config.toml
model = "image FSQ autoencoder"
dataset = "views of escape-time and Newton fractals"
train_examples = 72500
image_size = 64
crop_scale_min = 1
horizontal_flip = true
translate = 0.12
bottleneck = "fsq"
downsampling_factor = 8
encoder_arch = "vgg"
encoder_norm = "batchnorm"
encoder_activation = "relu"
encoder_channel_attention = "se"
encoder_depths = [3, 3, 3]
encoder_kernel_size = 3
encoder_stem = "deep"
encoder_widths = [48, 64, 96]
encoder_downsampling = "avg"
loss = "mse"
latent_channels = 6
decoder_norm = "batchnorm"
decoder_activation = "silu"
decoder_widths = [32, 64, 96, 128]
decoder_blocks_per_level = 2
decoder_block = "plain"
decoder_attention = false
decoder_upsampling = "nearest_conv"
levels = 5
init = "lecun_normal"
optimizer = "adamw"
learning_rate = 0.0013
beta1 = 0.9
beta2 = 0.99
eps = 1e-10
max_grad_norm = 0.5
max_steps = 24900
batch_size = 128
epochs = 44.0
lr_schedule = "wsd_sqrt"
decay_fraction = 0.3
final_lr_fraction = 0
warmup_steps = 490
weight_decay = 0.1
Rows from block 3 of the decoder, named by matrix and row number. Each number is 128 + 24 x the weight over the matrix's rms, rounded and kept within 0 to 255. All counts start at 0. Numbers have three digits each.
# conv: 3x3 conv (decoder.decb.0.1.conv.weight, 96x96x3x3), inputs 55-65, a 3x3 kernel for each
conv.16:151149148113099148129091143136142138136133129135136131124130123127132126127131123122145136114153138127160136144119127124126123116116109142135123124151147108120120124122128128095118137119121122109127111088110128108122131128112139130117144149119126138128126135129132125128148122139162133139152145124
conv.17:147144149116088132126095131138141137136132135149140140130137127131139131132133129125141139125147144139146137120116112128129124112119112122130113119143135124138126123134139130136141138144137099092101093082090101093101128132119131137124123140119123133132130145133135131133122112130142121136138127127
conv.18:114125137136108098115126131157096117123081069132090094152090135100096174128112166145174117151139106137118114089114123067187108093111098110072106105109082121117127081120117133193163122152118149125130145125116130119122134094101107130101137085159162140081129153031126089040109089094133179157061109131
conv.19:110103114092114135179177161125136141133135145133140144123124125117111116112111115110117126122124131125130132137137140163148155164163162150144097131136107151138092133043083130068088153121136096093088105105097115120108152121122158144152139148150094081116122111126149145125122100076161111088198156102
conv.20:142155122121137119148161129174118160110118081090116187093134128114127120130113106106152133094135110129067056113167138130098119159111170129145128141112083134133136165169163103159133109117132141146131123123132121122128142173118088093117092000041113114118103136108143144210115139159107115142121098092
conv.21:111121157111082118131099130129133141133130132145119119164176183170181184177185187108124133111126139112120133132136139102117119127104125093110131130133133147116071112165143137186153125144124123126120125135125121128121086134098140183136117147105130137160135147154123135169145047128165025058213134106
conv.22:154165133169186173142140133135142100156151133134126118099124129110112124119121128128164122128123095120081129156158117156117131162133162131116113135115136121138151071055119114123102107140133117094115142141141141146140093062113134167152072073132102116190189151157150144098133093110115155158152118140
conv.23:144154125142082117088132121153100125116130163165095128115115126123115129123120126116107153105112184115117151131188097121140102147126124172152066147121114104154153184133144166165117125150157107115144112119159130121136088060126145126161158080115158107058158082095113147154134057082107065071144142147
conv.24:152182151155110141166104152136157133133124128115102113119120126109118127112116121146127131139103138123128137143141102142107132119143115138114165087084145135065136125140131117117117120138139132118125123093104133116126106120129107110114135166118141146123152118104122115100099146108084153157000130133
conv.25:093092113122125131147143131133141146146154151142148144154159149165161154157158150098093086102090097091088095140125133132140138143143150132163155108140150125131132123135149121150146125133135119123122126131128123125122115137117129158126112121099126129134137130147146132151130109127138099123171134149
conv.26:108114120132125111133131125132121123126124120124117122144141141149146145148147146107114118106121132106125132137124132123094118144139135114133132099129150108089105127140137137155142135129125144146141152155144141144135113166148143171161115141114154115134150123133129138147113064134136053094173130117
conv.27:151133154122101120127116160175146163141119129176158164139138131151150136147153136112155117083139101088139117112079082187156163097082160142132123150138145164119138131150119139157165125148145123114118108108109120112115087067063150106066131177124136153120141172163130079095159147137158127154151138175
conv.28:103087113146137130155160137124132133141153142137145139118112129112111122116115124105116131106109128106106117121134118136137124141133121149135052157174120155164150133145136152169139132138127122129121127135129121125120111133109130155116108107088149154131144128113149146121120140129122161137089148133
conv.29:077081075139137094093171082148099090110118103110095076117112106090103103099106107163159132139158150114162144131173113153182165162114140147128057182170141119093135118121111136143129093088096122117120131137130131132135117117158118133139124097138106133085069154035101086079106153093114183124146042021
conv.30:156155116167134169156130112149147147139131127133131120135132125122115110115098095119126136123125147125137128135135095117110124106120140152076000169166099146177121131168143152123118135144134133128125129112120131115122114145141107132130137154102116117106120142144136098081129139112118133147077155136
conv.31:140116128155140139169160160121122130130130141123126136136135130137133132134132133169144136141072082137085092085085081119141121126148126121168145084110123125113098101082114109111116112104102116127134127135133129138139114160133122173146066119093156162135154134152136144163115119132133117104138111103
conv.32:163088108136142098082132110115156108124144114154142090129128120121124105108121106119128114099090104095086119127107143115092114140098140110124157144139153110127131114144078005161107128135107125132131099137145110128139130119114046141125079076137119116161159122199093111155126147114138107136143147141
conv.33:128130127144141138130140166129126165136138111103162132111113112113130106115115101128113111085162132127189129153120186141146119130098098128129177145143095149193112159172118173130177153148155115105115114108118119117127130113105120163111114124129097105119132142099091133123110126178136081173163126131
conv.34:160161159120096145115082130139144141135134134138135134126130124127132126126127122123141141122146146131148136134118120133139134126133123119133125119146139127135129124132137130125128138137135102090112087062086108092106121125109129129114122135114127142140134141140135128124126125123132133141129132125
conv.35:108081110141136127150151138131126125137136133132135136127123120129124123127124120134105102121069083133096099126135135120124129119127133120127139120125135124130139122129123129143126111119113162186161193240185162186165111144124119154142104116109132125123137120123132130132123125106126137124125130127
conv.36:153146147119089127129101128140142142141137134151141140126132132130134131131131127125139143127148149135150140131122117131139132122120108118131111111140126120130120129136137138138140143146138095079095077050071092073089130131124135136123121141122122132129128139135136124124131122115139132137129138135
conv.37:163152135103106165140131159073088092101103111101112120142143137146145141143140137168106121152042073170102093044061082138162119119131105155112098141122130117142131144108126147130123147132118115120130126127131135130129086115094139185146045129068100108133107148104134136138140093096148127068112163091
conv.38:114062105126144157135084141101082107055066106083085091113126136137144129114140128117067110113093111134115104163172150215080186177164201136085136137139133089132111111168103152227143101111054145146140121140147119124140156102092112133106165127167106140170090068187077106092139128113139102111114148139
conv.39:114084105141135127144152141132127125132135133128134132126126123126124122125126121144113108131077086137102098125133128131128127121126122123129139117125137126127134116125124125145132111118115154175163177235193160187170114148136124162162110126123129127119126122120129136128134135119127149133121136131
conv.40:131210139135094133111104112184090114106132137140090186105139177101134148133133139128133170085113192118137126117087110101128112128088132109126115119130142113141123153137165198085123125137138137128129144108123138123128126063102100083134168058100163088071144092030117125164105096089112130119153119108
conv.41:160152152127090131139092118136136135134126127143134132134139131136141132134134128121135132118138137126143134121106092117123121110113106143153119134164146136153148128144148136146147140153140104097100093084090103096100116129104128134113121139107120132136128147136136124129135115120152129133152137124
conv.42:146142152134062137137118128112127124104121122124080106158145149145142139135137139093059082119096125113130143154124103142190120126114147149151094120140131113117124104159152151232156110147104099107103118138116106112105139107144122186134117100120112077106140125077128114140146111093129131122142119110
conv.43:139125125115124151146147140083101102105113107113117103145146149153153155143146149104090121093088107122110122147148111189203168163189159128164136135186157183183146136114123121144134136119108122121114124123118126129124136147168146166176119176129170098119125092043144121120139171191142159180167143137
conv.44:107096119134137132145151127141134151159142144155145141113113120113112118115114118147148145142135138153151149090111092094118106090108093120100126154135122170169112136085102146068083149107098117129122128139128120126120113114128109111132096099109138141163150133128168168151149177161103201179000134157
conv.45:148118149155129137131132105174165179171185178170188180094100096104108089105101087119105126119122126126145137102140140109193140106149152106052086141107107121125080141109091107081113148090112118125118125139131120135133118126108140155129136131100189108132146140153146128175126075107122105113131094115
conv.46:166158119045091111123113117095146097135172143118135114105138108115124098102113121129117135115139121095090134106137114147093113144148108153131113113109119134135100081000164123130159114135126125125132120126136126129126042165092018104085184082174061163130072144117165180165130104125146115140133133112
conv.47:105078110137120124142141137136121123124120124126126126141143138145142139140148138120119120116110117123109114150148138123101128129121131157132145144132140122122132135131114144155128130133139150155146160170162150161153111134121130157153111134126099096096125113122108108106150123142156109126170140152
conv.48:131116124128141126113135145098097095091096094094096097121117115124122119120118110143157155155160157150152153116135157108134137105136137140147145050101175091073172148153156141158153120134137143148145147152151140143144114152129149171147125133110092102116107098156100111123133121122109111117127117129
conv.49:111087109144137129153155144134129126137136134128135134128125123129125127126126123138106102121064076134090096123132131119122122120125130122123136123122131133133138122129126128143126114119113158178160181223183162180163113143130118157152105119111132129119132124121132135133128132112126141126123132126
conv.50:149146150143173159135140137105144124130161136093141131145153151146164155141160155098091119104095133096115151157141132100086086144133127081102074131149088162165126121156139136153168150110138130139132131148142122126122101125115115158135086103101114219187101168119115128145120059077153071052200124103
conv.51:122114118126131134140138140129137131130127127125121120127124132126121129131129132131120131137117122133118121135131100134129114146145133118132164135122147153135133119129128136135130130131130113122113118124118112119110122129127134131130120109121146158144149152138143145126122122136127117123135126119
conv.52:114068106107113130124155150109116118121128128108116116129125147131126149143137156112099111104088103100079107132134131189175156172153130142129126132140112127143127125127134139150140135144137126127123129131124127127124132160155137161160084096102159134150166118141137142148165164130141197155086186157
conv.53:155137109121138138103078148127148149128136113143145127119120114119119111108111108103143137115148134123149137096126114107132104128114091158084038173160075137162119110145137111129133130121123114127121123132126121128120102142111135164146094116134120190189116192150136131096147121137145148145106147166
conv.54:137109128135121126128131131134132129126137131111125118102106111097096102093090099126133153117140156128144139106121122129127119104113117122081073143125058154139086136148144141160134117129126135143138140150143133139135108149116144173149126153137132101086119111110111124110117133113103145115064129106
conv.55:134104097143139117144146131132126128132134137142142137134136132137139137134135134129130116133099100114106123080088078133156142132152140147170158102163165150140162129119118132150141165164169107114110099107104102105107133170151143163142110156107156093170125059136171157155161150107152184123123160116
conv.56:166159165101070142119087149142144142131133132139131132125129125129133126124128122113141135113152138133148125112111112125134128123123107138119114154149124161159137131125135129113123134134123119104119105089105122111123123130105132139113134133107133138138132139135127132127129115133138126144134129131
conv.57:075090095110151164116164145110093121160147128138130127147143145135140134138117111096113113105118107118100112150099141099107122126175117176102161131079131130114162146161128124157101111124114118109118136149134131139128117058121109159113137168155088192142109089141136145117120048147146125182091121161
conv.58:169163157116094137102077134139141140133133133138133134125127124127128121124125118123141139121152147135158138122114126129136126121127103114121121114127126118119111126129128127116121132128125108096114090065090109092108131131114130128115127135121133142143134142137133128123135127125130137143111132130
conv.59:133135132124120137147108135225236221216200233212221220098096092085086086086082093133134136138126129142117142126149156150142148123163147132142127136139128164145145154115149130080123158156156136133138132134136139136135140142132118118117099117122112102197163148180170135084126125123123126125144125111
conv.60:129138139132031172171059155103114128111124122108114134150155157147158158147148144122119130120110139126134140139129115136115079123124100104100154110086121136085049131129143176122134155156130126114119121116119124121125106123122109132122142123109129114126116158118109121110138078131175034043245103080
conv.61:113092124117122130139145138147152160148155157144155145150148148155152148153156148104077089116086091123122093137146118119136158154120147148142143151140124148140109118121111138151136113115125134141140136150147127141139129134118138149122130125084144160167127139193134155160123117140142123144171128130
conv.62:140158119160173126114095145103060095107063094121085117141124121137136124116121120155116127102027100074150135122174147128159147103176101149149197101080082159214137111128137178180130129162137136134131126140124132134133119073130046088102164179135118143091182147159082094056123102112110123114083130140
conv.63:119087123151155131145162148157155151158165161146155154083084088081081087085086090137128122140101112126114121141163155156138151144129142139115143148141130139133132138159155136170145131147150128137133139152142129134131120140122135144142136118130130135121149129126129155137130149142112141140088128136
conv.64:144099111124153149103141160192194187185188184156167162071086108052069097063063093151139128162142117159155151112120103144120113100112103139146165134146151146131136098115108081112123070114122133134128129132128123126124123133120158140119150166113175159124165166158141168139125144145092146174073118157
conv.65:127155132136140113123091115119136139115127130127141137140148149147155155147155151070070108081095125099112129167155148100080096143114108133112043148164098134156123114147133127136129139114129132135126131135127130131128119143142130161145116158144157157147119152156118124154112084133150090064174131096
conv.66:133107117144140122154149136154155156167161157152150149115098114116097107133112125126104119116090117133109137126132096136145134141138125113124126132138113156142103118124123129131112119131114133132131133133125131129124098130131118148138090133113181145144179137120203179152133136115099145131089137115
conv.67:110110119132140130138138137153152147155155151144147149130130124132131129128134126110116118121119122113115129133137132129129135122133130138154160103121162157123153120128125120130130118117120136137135141140136134137133108142127134157143112143107148129137148142149149140152137137133137137124149146121
conv.68:113125113208175114113098140146099133109134126121130126129126145118129141128137119140103128096076126130139153156148166117128133118149124127093127171146151128110154177214115162122119138112153127139135123121126127113140121117103087116180086159149171151123173060107101123093126170120104129046071060068
conv.69:110082102142139132145145136134132127138141140131137135127127123129128123126128123133101096125072075135100097129137141132122129125133139127130134124136136127133143120134131125144134115118120163196174188255210164189170105134127115145146105111113123122122129122121126129129127124113125134122130131131
conv.70:150037144170165146128146120132084126087032063099063092146113158118088138133108150140147141141101093137114163124096104131062109151132133139078108144182124094122098169184114190212170152168147130136127132146136128122128140080140133114096153095135146180164138040137117140128135156095073206156039118114
conv.71:138064153137149153155158162109123142127136166087101106135120111153132120153141137155139088162135048145174104119111116062130162059091077137176144153162120134134115139123134120137113115129105130138154119129146122129136108124129159175159116154105136136091121095196146145123099114175142104157136078121
conv.72:122115152131119137154143145095085086084065078086072078124117121123112116126117119115119124118119124115117121109119117152143132144141140133099116148133123125126104120108119133110103124107106118122116126130124116126120121125123128135131117122125154133135159122141160151131114129134121148122082135138
conv.73:110079118128108088099119089094112138083076077111090120120140108120144107117120089148181115146106061159112119103108047090139065111093077170175140082104176146101182170125148156140139162152179125129138133148128133144120100114116117150099091083106161079115161035103147171155087120098109173128093087087
conv.74:154145133111086119146121136139147141141139138144137139116118113119121115116117113136149140138150140144152135146125123144152139106112106135151160091119146107104126116114115122118125136140134102084100086063078100087097130119121131119113134140123127136124134139129134123119137131133132140145102131132
conv.75:149145144116097133112098134136138135135131133138129132117123119119124123121123116135147141132156147145160138129129137142144144128132120114125136113137142123133131109113114118117121121129127102096108097085097107099112131131117137130117138137118131137126135144130133128128126131131121141150091130144